From a checkpoint of a small image embedding model: 4.64M parameters.
Rows from block 3, named by matrix and row number. Each number is 50 + 10 x the weight over its row's rms, rounded and kept within 0 to 99. All counts start at 0. After the name is the row's rms in percent of the matrix's.
# convs1: 3x3 conv (model.blocks.3.convs.1.weight, 128x128x3x3), inputs 110-120, a 3x3 kernel for each
convs1.39 092:71 48 57 50 44 47 58 50 45 52 50 53 52 49 52 50 49 50 64 55 70 61 53 61 55 57 62 49 51 51 48 53 54 49 48 47 50 50 51 50 48 52 50 50 53 53 48 49 51 55 50 45 47 50 46 54 49 50 46 49 54 52 44 61 52 61 58 70 61 62 63 55 28 43 46 38 63 50 47 60 43 54 53 45 42 46 58 29 58 83 38 39 50 29 37 32 57 54 48
convs1.40 103:48 54 50 54 32 45 53 40 62 48 49 51 55 46 48 51 51 51 56 40 63 47 49 36 47 49 58 48 52 45 48 49 51 53 48 50 52 51 51 51 52 51 51 50 49 51 45 46 54 52 50 51 47 50 54 50 47 49 55 38 50 47 53 49 37 54 62 68 63 45 28 55 67 25 26 60 52 52 64 55 55 26 40 64 43 50 34 52 62 48 50 66 34 55 55 45 65 50 45
convs1.41 107:60 63 39 58 53 67 57 62 65 49 50 49 48 52 47 48 48 48 44 56 47 51 49 40 56 62 48 48 52 53 51 53 53 49 54 53 51 52 53 46 46 51 47 50 51 56 50 52 51 55 50 49 49 55 46 48 54 42 47 51 54 49 55 53 71 59 32 60 61 63 52 50 38 31 62 54 50 77 51 47 61 54 50 63 63 65 47 57 38 45 54 55 59 77 68 39 44 72 43
convs1.42 101:50 54 56 55 55 37 51 43 43 47 53 51 48 52 47 47 49 53 38 49 41 37 45 62 40 58 74 49 52 51 53 49 55 55 54 48 48 48 50 53 49 48 53 54 48 55 47 50 53 50 45 54 52 50 52 49 40 44 43 52 47 47 46 58 52 58 44 37 54 46 61 53 47 68 55 64 65 55 52 27 52 68 32 75 46 39 48 44 41 50 61 46 44 59 41 47 32 42 46
convs1.43 094:58 29 54 51 36 61 53 38 49 52 51 51 54 47 49 47 53 47 64 68 46 50 33 56 44 67 56 51 52 50 51 57 49 51 51 46 49 50 49 51 51 51 50 50 48 52 44 48 43 53 51 51 46 52 52 50 48 49 40 47 47 51 49 49 57 48 54 62 41 33 62 48 49 49 54 34 66 50 54 48 51 51 89 93 44 54 45 56 38 55 59 53 41 46 52 46 51 54 39
convs1.44 107:46 39 46 50 49 56 55 56 57 53 52 51 53 49 52 46 49 52 70 58 47 56 50 38 49 42 45 55 54 51 45 54 53 46 50 52 49 51 50 52 53 49 51 47 52 49 49 51 47 50 49 44 54 51 50 54 53 50 53 52 58 46 47 31 53 34 64 52 50 56 46 63 42 58 74 35 70 71 36 28 24 48 36 56 45 49 50 48 52 55 47 49 45 51 52 60 45 43 40
convs1.45 100:55 51 76 41 52 54 56 41 43 47 49 48 52 54 51 47 51 52 31 48 53 50 49 58 66 42 56 47 50 47 45 51 49 50 49 53 51 48 51 50 51 52 50 51 51 51 53 47 52 56 46 48 47 47 48 53 46 53 46 58 58 51 53 74 33 45 67 48 54 53 56 68 74 54 25 49 53 55 19 58 73 42 49 47 67 59 36 45 60 60 54 46 43 66 62 52 54 40 44
convs1.46 100:43 39 50 49 49 39 44 33 50 52 49 50 53 49 51 48 49 48 44 51 66 55 50 55 52 44 40 49 48 52 50 51 50 47 53 51 51 49 50 54 54 52 50 52 45 45 52 49 48 41 45 53 47 50 50 43 54 57 51 53 55 51 43 56 39 53 38 62 59 45 40 41 36 38 25 46 43 56 57 59 49 54 52 63 42 43 49 51 77 46 54 48 46 61 65 74 59 49 45
convs1.47 110:61 50 53 72 62 35 72 68 31 52 53 50 50 49 52 50 51 49 56 53 45 49 60 45 54 55 58 53 49 49 52 50 52 46 53 48 51 52 54 52 53 47 49 50 49 49 48 59 49 49 51 46 47 47 47 53 46 53 46 49 56 52 50 55 64 41 60 58 42 47 53 31 53 50 52 60 60 30 34 58 64 45 47 54 39 60 53 43 77 47 65 47 51 40 53 69 50 58 51
convs1.48 094:62 41 54 47 46 56 47 67 52 45 50 48 50 50 50 49 49 50 47 49 38 57 32 39 47 54 32 52 49 46 49 48 45 45 49 45 52 51 51 53 53 51 50 49 51 46 49 46 42 51 52 48 48 55 52 46 42 45 50 43 46 48 47 50 47 72 60 49 57 69 59 46 52 61 56 40 60 52 56 60 61 67 45 30 34 50 44 38 36 46 49 38 40 45 54 34 30 40 47
convs1.49 100:63 55 41 50 54 39 47 60 52 49 46 49 51 47 47 49 51 49 51 48 36 50 41 61 66 68 59 55 52 53 51 51 48 51 49 50 53 51 54 50 49 49 52 50 47 44 48 53 46 51 47 47 55 47 51 49 44 48 53 42 54 55 46 47 36 57 51 40 53 49 43 76 87 46 57 36 55 24 46 42 44 65 53 44 72 22 66 41 52 64 38 66 45 45 52 68 55 40 49
convs1.50 100:31 54 60 61 58 43 35 71 53 52 52 50 47 48 51 53 48 51 63 43 45 42 55 49 64 46 63 50 51 51 48 51 52 48 50 50 50 51 47 47 53 49 53 52 52 52 48 49 56 48 46 57 49 53 47 51 49 54 46 55 53 47 51 39 69 54 56 57 41 48 47 39 17 45 42 39 52 49 69 60 35 84 48 55 47 52 33 73 52 60 62 39 56 54 55 54 44 47 45
convs1.51 095:49 44 47 64 50 54 50 38 60 50 50 52 49 51 52 49 48 50 70 42 44 70 61 47 70 39 59 53 50 56 51 51 52 53 50 51 54 49 48 48 51 49 52 53 51 49 62 46 50 43 47 56 51 59 49 50 50 44 45 53 54 48 55 63 58 58 71 58 41 57 48 49 50 37 50 71 26 45 70 54 49 38 27 45 59 39 60 64 74 56 53 46 54 64 57 73 44 53 39
convs1.52 092:55 39 52 60 43 46 68 43 62 51 54 46 50 54 47 47 50 49 58 53 38 51 37 39 61 55 52 48 50 50 47 48 52 51 53 49 47 51 53 52 47 51 52 50 51 50 50 50 48 50 57 45 49 46 45 47 48 55 49 46 46 52 54 50 52 67 45 51 44 57 32 42 28 51 58 26 40 52 54 36 41 50 48 48 65 57 66 46 68 67 51 39 38 35 57 36 40 62 40
convs1.53 103:58 51 60 49 52 34 53 30 35 49 52 50 51 52 52 51 51 47 61 39 54 62 46 52 61 48 66 45 52 53 49 51 48 43 50 52 49 48 48 49 50 52 51 50 50 53 55 53 46 51 54 50 55 44 47 47 40 50 51 48 51 46 51 36 40 40 52 50 49 53 50 69 41 48 06 33 51 62 15 41 25 51 56 53 37 50 48 69 53 45 60 64 49 67 49 61 47 50 41
convs1.54 097:42 64 52 58 56 47 32 56 39 53 48 50 49 52 48 52 49 49 50 58 64 55 49 52 58 68 61 52 51 52 47 53 51 49 52 50 51 48 49 55 53 52 52 50 53 49 48 50 54 55 49 43 49 48 52 51 51 53 50 55 53 51 44 48 54 30 41 47 33 42 48 59 42 49 30 52 54 55 31 08 58 64 63 63 49 51 56 74 54 60 60 59 65 69 62 56 50 57 41
convs1.55 110:62 48 51 53 57 43 63 57 48 49 49 48 53 48 50 51 53 50 43 51 50 46 56 57 47 42 42 53 52 49 48 51 52 51 49 52 48 52 45 51 52 51 52 48 49 47 51 50 50 55 54 57 47 49 46 53 49 50 47 48 49 50 42 43 56 38 41 57 54 36 63 33 43 65 30 64 35 50 49 38 58 38 37 61 24 57 55 44 50 49 43 33 46 46 53 54 47 50 51
convs1.56 106:48 51 36 45 42 50 35 32 65 51 47 46 51 51 51 51 51 46 45 54 29 41 47 49 25 42 57 47 48 50 46 51 51 51 51 45 51 53 49 53 53 50 52 52 48 50 52 51 53 50 54 55 53 49 46 43 42 40 48 54 48 49 50 48 31 56 66 55 48 28 41 53 37 42 53 54 38 44 29 56 54 40 70 46 63 51 61 67 51 52 48 57 51 50 54 45 61 41 45
convs1.57 104:61 59 32 39 50 50 35 53 57 47 49 51 47 51 47 51 52 49 54 61 59 30 44 61 54 47 48 53 54 51 50 47 48 48 54 54 50 47 53 48 53 55 50 55 49 50 50 53 49 53 50 51 51 49 46 48 51 51 52 46 57 54 53 63 53 42 52 51 57 34 46 48 64 20 31 49 45 53 42 37 39 42 52 65 43 49 39 45 62 52 36 52 74 49 58 64 74 55 64
convs1.58 107:50 34 31 46 64 35 50 61 34 48 47 49 52 50 47 52 53 47 60 42 39 67 41 63 68 46 48 48 48 43 48 47 50 47 48 52 52 47 52 50 50 49 50 49 48 53 49 55 55 52 50 52 48 50 53 54 40 51 50 53 48 52 57 48 43 51 47 54 50 56 48 49 53 57 40 44 57 28 39 18 57 50 23 52 45 43 52 44 68 63 53 49 56 63 46 64 55 90 35
convs1.59 091:44 47 85 64 32 69 40 63 48 46 49 48 54 50 49 48 49 48 43 42 74 56 53 60 55 58 50 53 52 55 50 52 50 48 54 52 47 52 52 47 52 51 47 51 54 49 55 45 54 49 51 56 55 51 41 53 58 55 57 60 49 54 51 49 44 52 44 44 58 65 68 55 46 47 48 55 45 45 66 51 33 56 44 61 45 15 26 53 31 49 47 43 46 42 38 61 49 42 50
convs1.60 093:48 59 58 43 59 54 45 42 45 51 46 50 48 54 51 49 51 48 51 40 42 51 65 66 34 38 73 51 54 54 50 51 46 50 51 49 52 52 53 50 52 50 48 51 51 50 48 57 53 53 47 49 49 52 55 51 52 55 56 45 42 61 49 56 53 59 56 64 52 48 70 67 47 60 50 37 35 44 19 50 53 43 34 54 60 63 70 66 48 49 74 52 52 40 56 48 56 41 46
convs1.61 098:39 42 41 56 48 44 38 35 31 49 48 51 51 54 50 50 52 50 54 24 52 54 51 55 45 33 39 52 49 47 46 50 51 51 51 51 51 49 51 52 48 49 47 49 48 50 50 52 51 58 56 54 44 52 50 50 57 46 52 62 50 56 54 49 52 48 46 42 51 53 55 70 66 57 69 61 46 29 81 58 72 53 72 50 35 52 61 77 18 35 39 51 37 70 50 31 19 37 65
convs1.62 093:54 42 30 53 54 64 51 55 28 53 45 52 51 50 52 54 51 49 38 63 55 52 31 53 49 44 33 48 44 51 50 50 46 48 52 45 50 53 50 50 49 49 48 46 54 52 52 44 49 55 50 52 51 41 50 51 46 44 50 34 53 50 47 67 48 53 63 21 75 53 67 47 54 81 45 58 50 52 54 51 44 55 24 63 49 67 21 48 52 35 32 40 56 43 47 51 50 58 52
convs1.63 103:43 40 36 49 46 44 67 52 33 52 53 47 48 53 47 48 47 50 60 53 43 53 59 53 53 39 33 50 50 54 52 49 52 50 48 50 51 51 51 46 51 48 47 54 50 52 45 51 50 52 47 47 53 44 38 48 46 49 37 42 50 54 55 34 48 54 63 52 33 43 47 54 40 44 53 33 67 29 72 52 49 47 42 57 47 69 50 23 55 31 45 53 53 48 50 62 42 54 54
convs1.64 100:65 52 53 29 60 56 46 49 40 51 53 48 51 49 51 52 48 51 67 53 51 50 67 49 53 58 38 47 47 47 48 49 51 47 49 48 51 49 50 52 49 53 55 50 51 51 50 51 44 47 52 46 48 49 46 49 54 48 51 49 41 52 41 44 55 61 35 53 35 43 60 57 50 50 45 64 48 50 43 35 23 58 35 51 64 38 33 44 41 53 50 48 52 43 46 51 37 66 73
convs1.65 097:53 51 47 49 46 72 46 65 74 50 49 47 50 50 49 48 48 52 44 34 52 47 32 50 46 40 60 48 46 54 51 44 52 52 56 50 47 49 48 51 51 51 50 52 50 53 51 47 49 47 54 55 57 58 55 49 53 55 48 48 55 49 52 46 39 43 43 58 50 45 64 66 32 55 45 79 55 44 59 62 41 45 25 60 41 52 30 53 65 24 57 38 52 74 45 38 64 41 36
convs1.66 088:33 33 67 29 50 54 25 58 57 53 48 46 53 45 49 51 54 50 54 49 45 63 47 48 32 53 35 48 53 48 50 50 53 50 47 51 48 46 52 46 48 51 45 50 45 50 49 53 48 52 53 48 52 52 49 44 37 56 56 41 47 46 44 76 48 54 49 29 46 36 43 44 50 64 66 62 26 49 39 34 45 50 61 62 47 53 55 40 56 62 58 53 44 65 44 55 53 59 56
convs1.67 099:39 58 42 54 65 66 61 47 41 51 52 54 53 52 50 48 53 48 49 50 50 55 36 38 48 72 52 51 51 50 48 47 50 48 50 52 51 47 50 53 53 47 51 51 54 47 49 52 46 53 48 46 50 52 51 56 51 50 53 47 55 52 47 46 31 44 61 57 53 62 37 53 55 38 53 39 42 34 62 42 41 68 44 31 35 59 70 25 53 61 66 59 60 43 50 48 38 66 66
convs1.68 105:41 71 64 49 49 38 51 33 55 50 50 49 46 49 51 48 47 53 41 52 57 46 52 54 48 47 43 54 48 49 49 48 48 45 51 50 52 48 51 48 48 53 49 55 50 51 50 44 51 48 45 49 44 51 50 54 53 40 45 55 50 50 50 61 46 44 46 42 60 63 40 48 47 41 38 61 65 50 49 36 44 58 49 42 39 40 48 35 42 47 49 49 67 60 57 46 46 73 30
convs1.69 108:43 40 42 45 48 59 60 44 53 50 51 52 49 50 50 47 49 50 45 44 47 47 35 28 49 41 56 47 47 51 49 48 45 48 50 48 47 50 51 49 52 50 47 51 53 52 51 48 47 49 47 49 52 46 50 52 48 47 45 48 45 41 54 52 67 31 46 39 61 21 45 56 66 60 57 36 51 51 55 33 40 31 32 17 62 36 25 66 67 59 42 55 57 41 48 45 50 60 53
convs1.70 106:57 46 53 44 57 48 36 69 57 49 51 50 52 52 50 49 50 50 42 41 58 49 38 45 43 63 76 48 51 50 50 50 50 47 50 54 51 52 47 50 51 46 50 52 53 50 53 50 48 56 54 44 51 55 56 47 54 46 60 56 49 54 50 53 51 39 56 47 54 58 47 62 56 35 43 49 53 52 66 47 23 61 62 30 54 73 57 52 55 75 57 50 57 41 43 54 28 51 32
convs1.71 100:54 30 30 44 53 55 67 45 45 51 48 52 51 51 47 47 50 52 58 55 33 64 51 52 55 48 33 49 50 47 47 52 52 48 50 53 54 52 50 52 46 50 53 52 47 53 48 59 47 50 51 47 45 42 53 49 50 56 56 46 52 46 49 49 48 51 48 37 43 41 52 51 57 62 73 59 54 50 36 31 58 51 33 52 59 49 53 35 22 39 36 51 56 40 39 62 73 56 34
convs1.72 099:39 58 31 55 42 49 52 74 47 53 50 56 47 49 51 51 50 50 50 41 49 41 36 42 64 60 39 51 49 46 50 50 56 45 47 53 49 48 51 52 49 53 52 49 52 52 49 46 47 49 46 48 46 52 55 52 49 54 55 51 55 49 44 52 37 40 56 55 51 40 40 41 58 47 33 77 48 24 51 47 67 55 40 79 51 52 49 68 49 56 40 38 55 51 43 30 41 45 29
convs1.73 102:46 69 53 53 61 59 34 53 34 51 51 47 52 51 54 53 51 51 50 53 49 53 44 57 40 51 32 46 48 52 49 48 49 47 53 55 50 50 48 48 50 51 45 50 48 54 49 48 50 47 53 47 52 42 52 46 53 61 46 52 53 53 38 50 61 48 48 54 36 52 38 46 49 64 44 66 71 36 40 39 31 43 62 33 27 45 69 40 50 49 55 70 52 50 40 37 50 58 32
convs1.74 098:56 62 66 65 52 42 69 37 61 52 47 49 48 48 53 48 50 48 42 46 66 59 40 50 49 55 57 48 51 51 52 50 48 48 51 44 53 51 52 49 50 54 52 52 49 46 50 46 49 49 49 48 49 56 50 47 58 48 56 49 49 56 51 27 53 64 56 51 46 35 37 41 73 46 67 53 42 44 24 38 35 63 59 54 83 56 56 70 87 52 55 48 40 48 60 39 54 54 42
convs1.75 093:45 51 40 28 45 52 59 53 69 52 54 48 53 49 49 46 45 54 59 43 47 58 56 64 60 59 72 53 50 52 53 49 49 46 54 48 48 47 49 51 48 51 50 50 52 51 50 51 46 49 50 50 48 50 51 51 53 50 45 57 43 42 52 50 42 41 50 28 48 74 41 62 68 67 46 54 37 31 69 58 57 40 71 46 33 71 44 74 68 38 52 48 58 57 55 51 58 43 32
convs1.76 105:59 54 46 48 41 61 45 59 38 51 51 50 50 52 52 52 52 47 52 54 62 39 54 68 27 52 70 51 54 49 52 53 50 48 49 47 46 50 52 48 49 47 51 50 50 49 46 55 47 44 47 50 49 45 45 41 53 53 52 50 46 59 58 43 57 54 58 29 47 52 55 47 43 44 44 40 63 53 51 61 37 39 65 74 34 37 49 51 43 39 34 28 59 53 47 35 52 52 71
convs1.77 109:68 81 40 70 57 50 29 44 56 51 50 49 51 53 53 53 50 48 51 66 59 54 42 62 62 51 33 47 48 50 50 47 50 43 49 50 51 49 51 51 50 49 49 50 49 51 50 52 53 46 46 47 47 46 51 51 47 55 51 61 57 52 57 52 47 23 34 46 54 55 46 38 43 56 46 31 40 70 42 50 48 49 66 78 45 57 30 52 26 50 24 53 56 33 47 65 48 50 35
convs1.78 100:31 51 60 39 47 51 61 33 41 50 49 49 53 54 50 51 51 51 56 61 56 61 56 69 54 28 43 49 45 50 54 53 48 50 51 47 50 48 52 50 54 49 55 52 50 53 51 51 47 43 46 48 48 47 48 43 46 49 58 46 50 49 47 34 29 25 37 55 57 65 48 33 50 42 37 42 42 45 50 68 48 69 65 71 76 52 59 61 33 47 48 57 52 44 52 47 53 45 42
convs1.79 094:61 49 44 44 57 49 35 43 54 49 52 53 48 51 55 50 50 51 63 42 50 46 46 63 48 49 44 48 50 48 51 48 49 51 55 53 49 50 47 47 54 48 51 48 49 50 49 52 51 40 51 46 48 53 59 45 57 49 45 58 60 48 47 47 39 45 50 50 49 28 63 31 64 33 72 18 49 58 47 57 50 52 57 35 87 66 52 56 47 48 53 63 44 56 58 62 54 50 57
convs1.80 117:47 36 53 31 50 38 53 50 43 52 48 51 50 50 53 52 50 48 46 36 49 41 39 36 52 55 61 50 50 52 50 53 55 48 46 52 49 48 48 50 52 50 48 49 47 51 49 56 53 47 47 47 51 48 44 42 50 50 48 51 54 44 58 44 69 37 42 48 48 43 55 61 54 47 20 37 38 70 54 40 62 61 72 37 71 65 47 61 48 46 58 41 56 47 59 33 47 42 41
convs1.81 099:58 32 44 60 45 51 53 37 45 52 53 50 48 46 48 48 47 49 54 44 38 58 33 48 45 21 50 48 48 46 53 51 46 50 51 51 50 51 50 48 53 50 50 50 48 47 50 47 49 53 54 53 51 39 47 42 54 53 55 43 46 50 53 66 56 33 73 53 45 46 59 63 73 37 31 53 48 43 50 37 40 24 35 46 66 26 15 47 38 45 47 40 54 52 68 32 50 39 62
convs1.82 094:48 45 39 30 81 54 43 66 62 53 46 52 46 51 53 48 49 49 47 57 42 40 53 49 62 56 56 49 47 49 52 47 47 51 51 48 50 51 53 53 50 49 51 49 50 47 46 50 46 49 53 49 44 53 38 44 55 53 46 57 51 47 55 54 60 45 65 52 44 59 62 47 39 61 59 65 47 42 46 46 38 44 43 43 33 45 50 44 14 41 45 44 55 53 51 63 57 45 57
convs1.83 099:59 51 44 33 55 52 39 56 53 51 51 52 47 52 52 49 47 49 36 45 48 45 46 51 43 48 42 48 53 55 52 55 54 55 54 58 48 49 49 51 49 46 51 50 50 43 52 46 50 49 48 50 53 49 49 38 53 48 51 49 50 60 50 40 42 55 53 43 51 54 43 34 52 50 56 53 52 62 62 58 52 33 57 65 64 60 53 15 43 42 45 52 56 71 47 60 32 34 57
convs1.84 099:52 41 26 59 41 57 42 57 43 50 48 51 49 53 52 50 50 49 57 39 50 53 64 81 35 54 61 50 49 45 43 48 54 48 48 53 48 51 51 52 53 52 52 47 47 52 53 52 51 47 54 50 47 46 62 48 45 50 52 56 52 53 51 44 42 34 55 52 57 45 44 34 40 50 36 29 46 41 63 54 53 39 38 78 57 62 78 47 64 63 25 57 36 49 55 51 50 54 58
convs1.85 098:45 74 52 28 48 46 56 33 38 52 50 48 52 50 52 52 47 50 43 49 31 45 55 35 55 65 59 48 49 47 49 51 49 46 47 45 52 48 48 50 51 48 49 47 47 52 53 54 48 50 46 50 51 46 47 54 49 48 48 57 51 52 59 47 55 38 52 57 45 63 63 61 54 39 56 40 47 37 64 63 43 41 57 63 46 53 54 53 54 40 53 31 53 55 57 47 56 41 52
convs1.86 094:58 60 54 39 51 38 52 12 48 49 51 54 48 48 48 51 49 50 54 41 55 51 30 39 40 40 65 49 48 44 47 43 44 49 47 52 50 51 53 48 49 54 50 53 50 43 45 51 48 48 44 52 50 50 43 49 49 54 55 47 52 38 54 45 32 42 52 49 51 57 41 45 62 57 41 74 28 54 57 49 37 55 45 40 38 45 32 49 57 34 42 47 41 49 43 56 50 31 35
convs1.87 099:51 31 45 66 56 40 52 63 51 52 50 51 54 49 51 47 47 54 46 41 55 47 37 44 58 58 70 52 55 52 51 52 49 49 49 52 52 48 53 49 53 49 48 53 48 49 54 50 48 47 47 55 57 48 55 55 43 55 44 48 53 42 47 52 52 53 42 63 50 41 50 67 54 64 36 37 57 67 33 41 64 58 26 19 59 37 59 65 49 49 52 58 47 63 37 38 36 51 28
convs1.88 095:47 45 54 63 54 56 44 59 54 53 51 53 50 50 49 50 52 48 43 50 48 68 58 61 48 58 32 53 56 49 46 56 48 46 50 51 49 48 49 52 49 50 51 49 50 47 50 50 49 52 50 46 47 55 47 50 51 52 49 57 46 51 47 51 50 32 33 34 39 41 50 60 39 64 59 36 33 44 47 48 47 68 59 59 47 42 45 24 14 45 49 50 58 63 38 42 51 59 71
convs1.89 108:70 58 56 51 61 36 44 55 46 51 47 47 48 49 51 51 52 49 56 54 50 51 45 63 51 38 66 52 48 49 53 51 47 52 50 49 48 51 51 47 48 52 52 50 47 49 51 55 53 51 48 45 57 50 47 57 45 50 47 49 61 58 56 59 49 56 62 40 42 53 61 68 73 52 55 55 47 36 78 50 51 44 60 33 66 60 20 69 35 00 41 58 58 52 56 52 45 51 58
convs1.90 099:69 60 34 37 46 55 53 59 52 49 51 47 49 48 50 52 53 52 53 52 53 40 53 52 52 51 41 49 50 49 50 51 49 53 52 51 47 50 49 50 49 54 53 51 47 51 49 49 47 44 52 50 51 53 49 59 46 54 56 51 54 60 51 44 34 48 53 60 48 51 55 57 34 57 44 68 88 29 39 70 54 47 33 53 33 49 47 34 51 52 25 67 40 42 34 53 53 43 50
convs1.91 109:41 45 45 56 48 46 33 51 39 51 48 49 50 49 48 48 51 48 62 47 47 56 37 61 47 50 36 51 49 52 53 47 53 49 46 52 50 49 52 48 51 46 47 50 51 49 47 47 46 55 49 50 51 48 50 50 56 52 50 58 47 46 47 42 45 42 71 53 31 34 50 58 41 46 18 55 52 33 36 44 52 50 40 24 45 70 82 41 71 57 42 48 54 52 43 67 63 46 21
convs1.92 102:45 29 49 46 45 57 56 42 63 50 49 52 52 47 51 50 53 47 39 35 46 46 46 54 45 28 48 51 48 53 48 50 49 46 52 49 48 49 50 46 51 50 52 51 51 50 48 52 50 52 49 50 51 53 49 53 52 46 53 50 48 49 49 52 47 60 38 66 51 56 61 54 56 61 58 32 32 60 45 58 52 73 28 14 53 44 53 34 57 61 75 48 43 60 31 50 47 42 45
convs1.93 104:49 58 62 48 65 65 30 45 61 50 48 52 53 53 53 49 50 50 62 55 73 68 37 40 50 26 33 50 49 51 53 51 48 50 49 52 48 47 52 50 47 52 49 47 49 49 53 46 42 51 48 50 51 49 41 55 54 48 46 47 49 44 51 41 54 60 52 53 76 53 59 59 44 48 47 50 62 55 42 64 52 48 28 17 24 32 25 57 55 37 48 48 41 57 46 59 55 45 49
convs1.94 096:42 48 49 58 45 39 59 59 38 52 49 51 48 54 51 47 48 51 33 58 62 37 58 71 48 55 69 52 52 47 54 49 54 50 51 52 50 53 48 49 51 51 52 53 52 50 47 49 53 51 47 57 52 46 42 52 48 47 54 53 44 51 54 53 34 59 51 46 46 35 40 50 51 43 47 57 48 43 62 50 62 77 59 58 54 45 84 36 66 60 41 62 36 40 36 40 54 35 61
convs1.95 109:56 44 33 61 71 34 42 61 37 50 50 48 51 53 51 47 48 48 62 58 33 43 36 75 64 45 83 49 46 49 49 51 49 54 51 51 47 48 53 46 53 51 52 49 50 50 51 50 48 55 54 49 54 46 48 55 38 46 52 51 50 45 53 56 48 44 46 73 40 57 63 39 34 50 51 41 65 36 64 54 45 26 42 75 34 34 74 51 35 43 52 61 57 45 62 59 44 50 60
convs1.96 099:47 37 49 35 60 51 43 36 44 48 52 53 47 50 50 48 52 49 56 59 68 48 56 69 35 42 62 51 48 52 49 45 49 48 50 52 49 50 49 49 47 51 47 53 49 49 50 45 54 48 54 49 52 50 52 55 53 46 50 55 41 55 50 51 53 51 54 48 41 41 62 54 49 63 66 65 56 47 20 63 73 68 40 45 35 47 68 35 26 54 36 63 66 53 54 52 43 39 48
convs1.97 102:43 71 50 47 62 54 47 37 51 48 49 49 50 48 48 51 49 52 53 59 40 49 51 35 30 43 48 50 51 51 54 53 48 49 55 50 53 51 50 54 50 51 51 48 52 53 45 44 52 54 47 49 50 53 57 47 51 55 52 45 49 54 56 56 39 56 45 51 56 55 50 42 66 37 44 46 48 57 36 75 49 57 47 50 36 51 56 28 55 71 62 58 45 62 35 45 47 42 48
convs1.98 107:51 55 41 55 60 49 53 46 55 52 50 47 49 53 49 52 52 52 71 64 59 60 56 77 64 39 62 47 44 50 54 49 51 50 46 50 50 53 50 51 49 50 53 51 53 48 51 52 51 50 55 51 52 51 51 46 54 51 52 50 48 44 50 48 49 40 49 41 60 44 56 68 51 45 33 56 53 36 61 46 64 57 34 99 72 42 49 58 70 39 47 50 38 48 65 56 64 60 61
convs1.99 101:59 58 75 53 57 44 49 47 47 49 52 51 52 47 52 49 53 46 40 36 49 35 65 68 23 56 68 49 47 54 52 55 47 49 55 48 48 53 48 48 49 54 52 51 50 50 49 53 51 50 47 50 52 44 55 49 47 46 55 55 48 47 51 44 53 64 49 51 51 62 65 39 64 47 39 59 25 47 55 49 23 36 61 46 53 57 44 44 65 76 54 52 49 46 45 61 55 51 56
convs1.100 108:16 54 45 40 68 42 45 42 59 53 52 52 48 52 51 50 53 49 32 43 63 60 52 63 55 62 48 52 56 50 51 51 52 47 54 50 50 51 48 52 48 52 50 50 52 51 45 48 47 56 46 49 53 52 45 43 53 45 53 48 58 46 53 82 49 51 47 48 49 48 56 57 69 55 41 35 47 48 57 35 28 76 55 49 54 50 50 52 37 35 49 50 45 51 50 50 46 39 55
convs1.101 097:54 35 56 64 52 38 45 56 49 47 47 46 54 50 53 54 52 50 35 56 47 44 64 49 45 62 36 52 51 53 49 53 53 50 44 48 52 51 52 52 48 50 53 54 53 52 50 49 51 51 48 48 50 53 46 53 45 55 46 49 56 55 46 48 46 58 34 61 56 44 59 45 52 30 42 52 26 57 61 47 62 49 59 46 51 23 63 57 44 50 58 44 45 36 51 57 47 64 58
convs1.102 111:55 51 52 57 52 53 48 51 52 54 51 49 47 49 48 52 49 49 34 49 49 48 65 54 62 40 61 47 48 50 52 50 52 48 49 52 49 50 50 48 51 48 50 50 53 48 50 43 50 52 46 51 47 50 46 55 53 49 42 46 48 51 52 31 42 40 58 52 59 50 59 39 37 59 43 44 44 45 38 50 55 38 47 56 57 62 65 44 39 47 37 49 47 49 59 58 48 52 66
convs1.103 105:61 64 51 62 33 64 61 48 69 50 51 51 47 47 51 50 52 48 27 52 58 45 33 47 45 51 49 49 51 52 47 47 49 46 46 54 48 50 50 51 48 47 51 52 53 51 48 47 51 49 47 52 52 53 46 49 46 48 45 57 56 48 53 51 58 43 48 63 36 56 54 49 50 57 59 47 52 52 44 55 43 58 66 35 46 45 72 43 35 95 39 33 45 31 50 40 53 45 53
convs1.104 086:46 54 40 78 57 58 65 36 66 47 52 46 48 51 52 47 52 48 70 56 42 50 59 66 59 35 55 54 50 54 54 57 48 47 56 49 49 54 50 55 54 52 51 50 53 49 48 53 46 52 51 55 61 57 47 52 51 52 51 45 46 43 54 46 54 46 48 56 47 45 46 34 48 59 53 59 42 56 41 32 30 48 67 65 81 37 64 43 56 50 38 57 48 44 34 43 51 61 56
convs1.105 100:38 42 47 43 51 59 38 45 42 51 47 52 56 48 50 50 47 51 54 33 42 47 34 48 54 54 52 53 56 50 51 57 57 55 50 56 50 51 50 50 54 52 52 48 50 48 48 46 49 48 49 52 47 50 51 47 56 49 54 52 42 57 54 52 56 39 70 54 44 33 52 56 52 42 30 50 50 65 34 35 50 56 19 55 32 22 26 58 49 54 51 58 53 75 55 68 41 53 61
convs1.106 094:59 67 48 57 40 55 64 56 33 49 49 51 50 47 47 49 51 47 66 50 50 56 54 50 53 55 52 49 51 51 54 53 49 46 48 47 48 50 54 48 53 51 53 49 52 50 56 50 44 45 47 53 43 48 44 48 55 47 44 48 60 48 42 48 61 60 25 18 46 56 54 70 69 61 64 43 43 51 49 27 56 69 45 27 66 67 64 58 62 65 59 27 59 58 43 55 50 43 43
convs1.107 096:42 48 42 48 33 65 61 53 46 49 51 48 51 51 52 51 52 54 50 70 48 46 46 65 37 50 59 47 47 52 44 48 47 53 49 52 52 49 47 52 54 52 53 50 51 49 47 51 56 45 54 48 50 50 47 54 45 55 54 54 51 57 57 44 49 71 52 60 53 39 63 58 47 40 63 63 59 61 49 47 34 28 45 67 39 61 90 45 62 23 50 59 45 47 44 39 47 43 44
convs1.108 108:36 61 46 43 58 63 37 51 63 49 52 50 47 51 47 51 49 46 55 48 38 30 46 50 43 72 54 51 52 47 49 51 46 49 50 46 47 53 48 51 50 48 49 50 49 50 45 48 44 50 51 47 45 55 47 52 45 41 46 46 49 52 45 66 52 50 45 58 51 42 55 49 51 72 58 49 25 43 59 44 49 44 52 38 47 59 57 49 35 61 56 53 58 51 46 51 43 41 37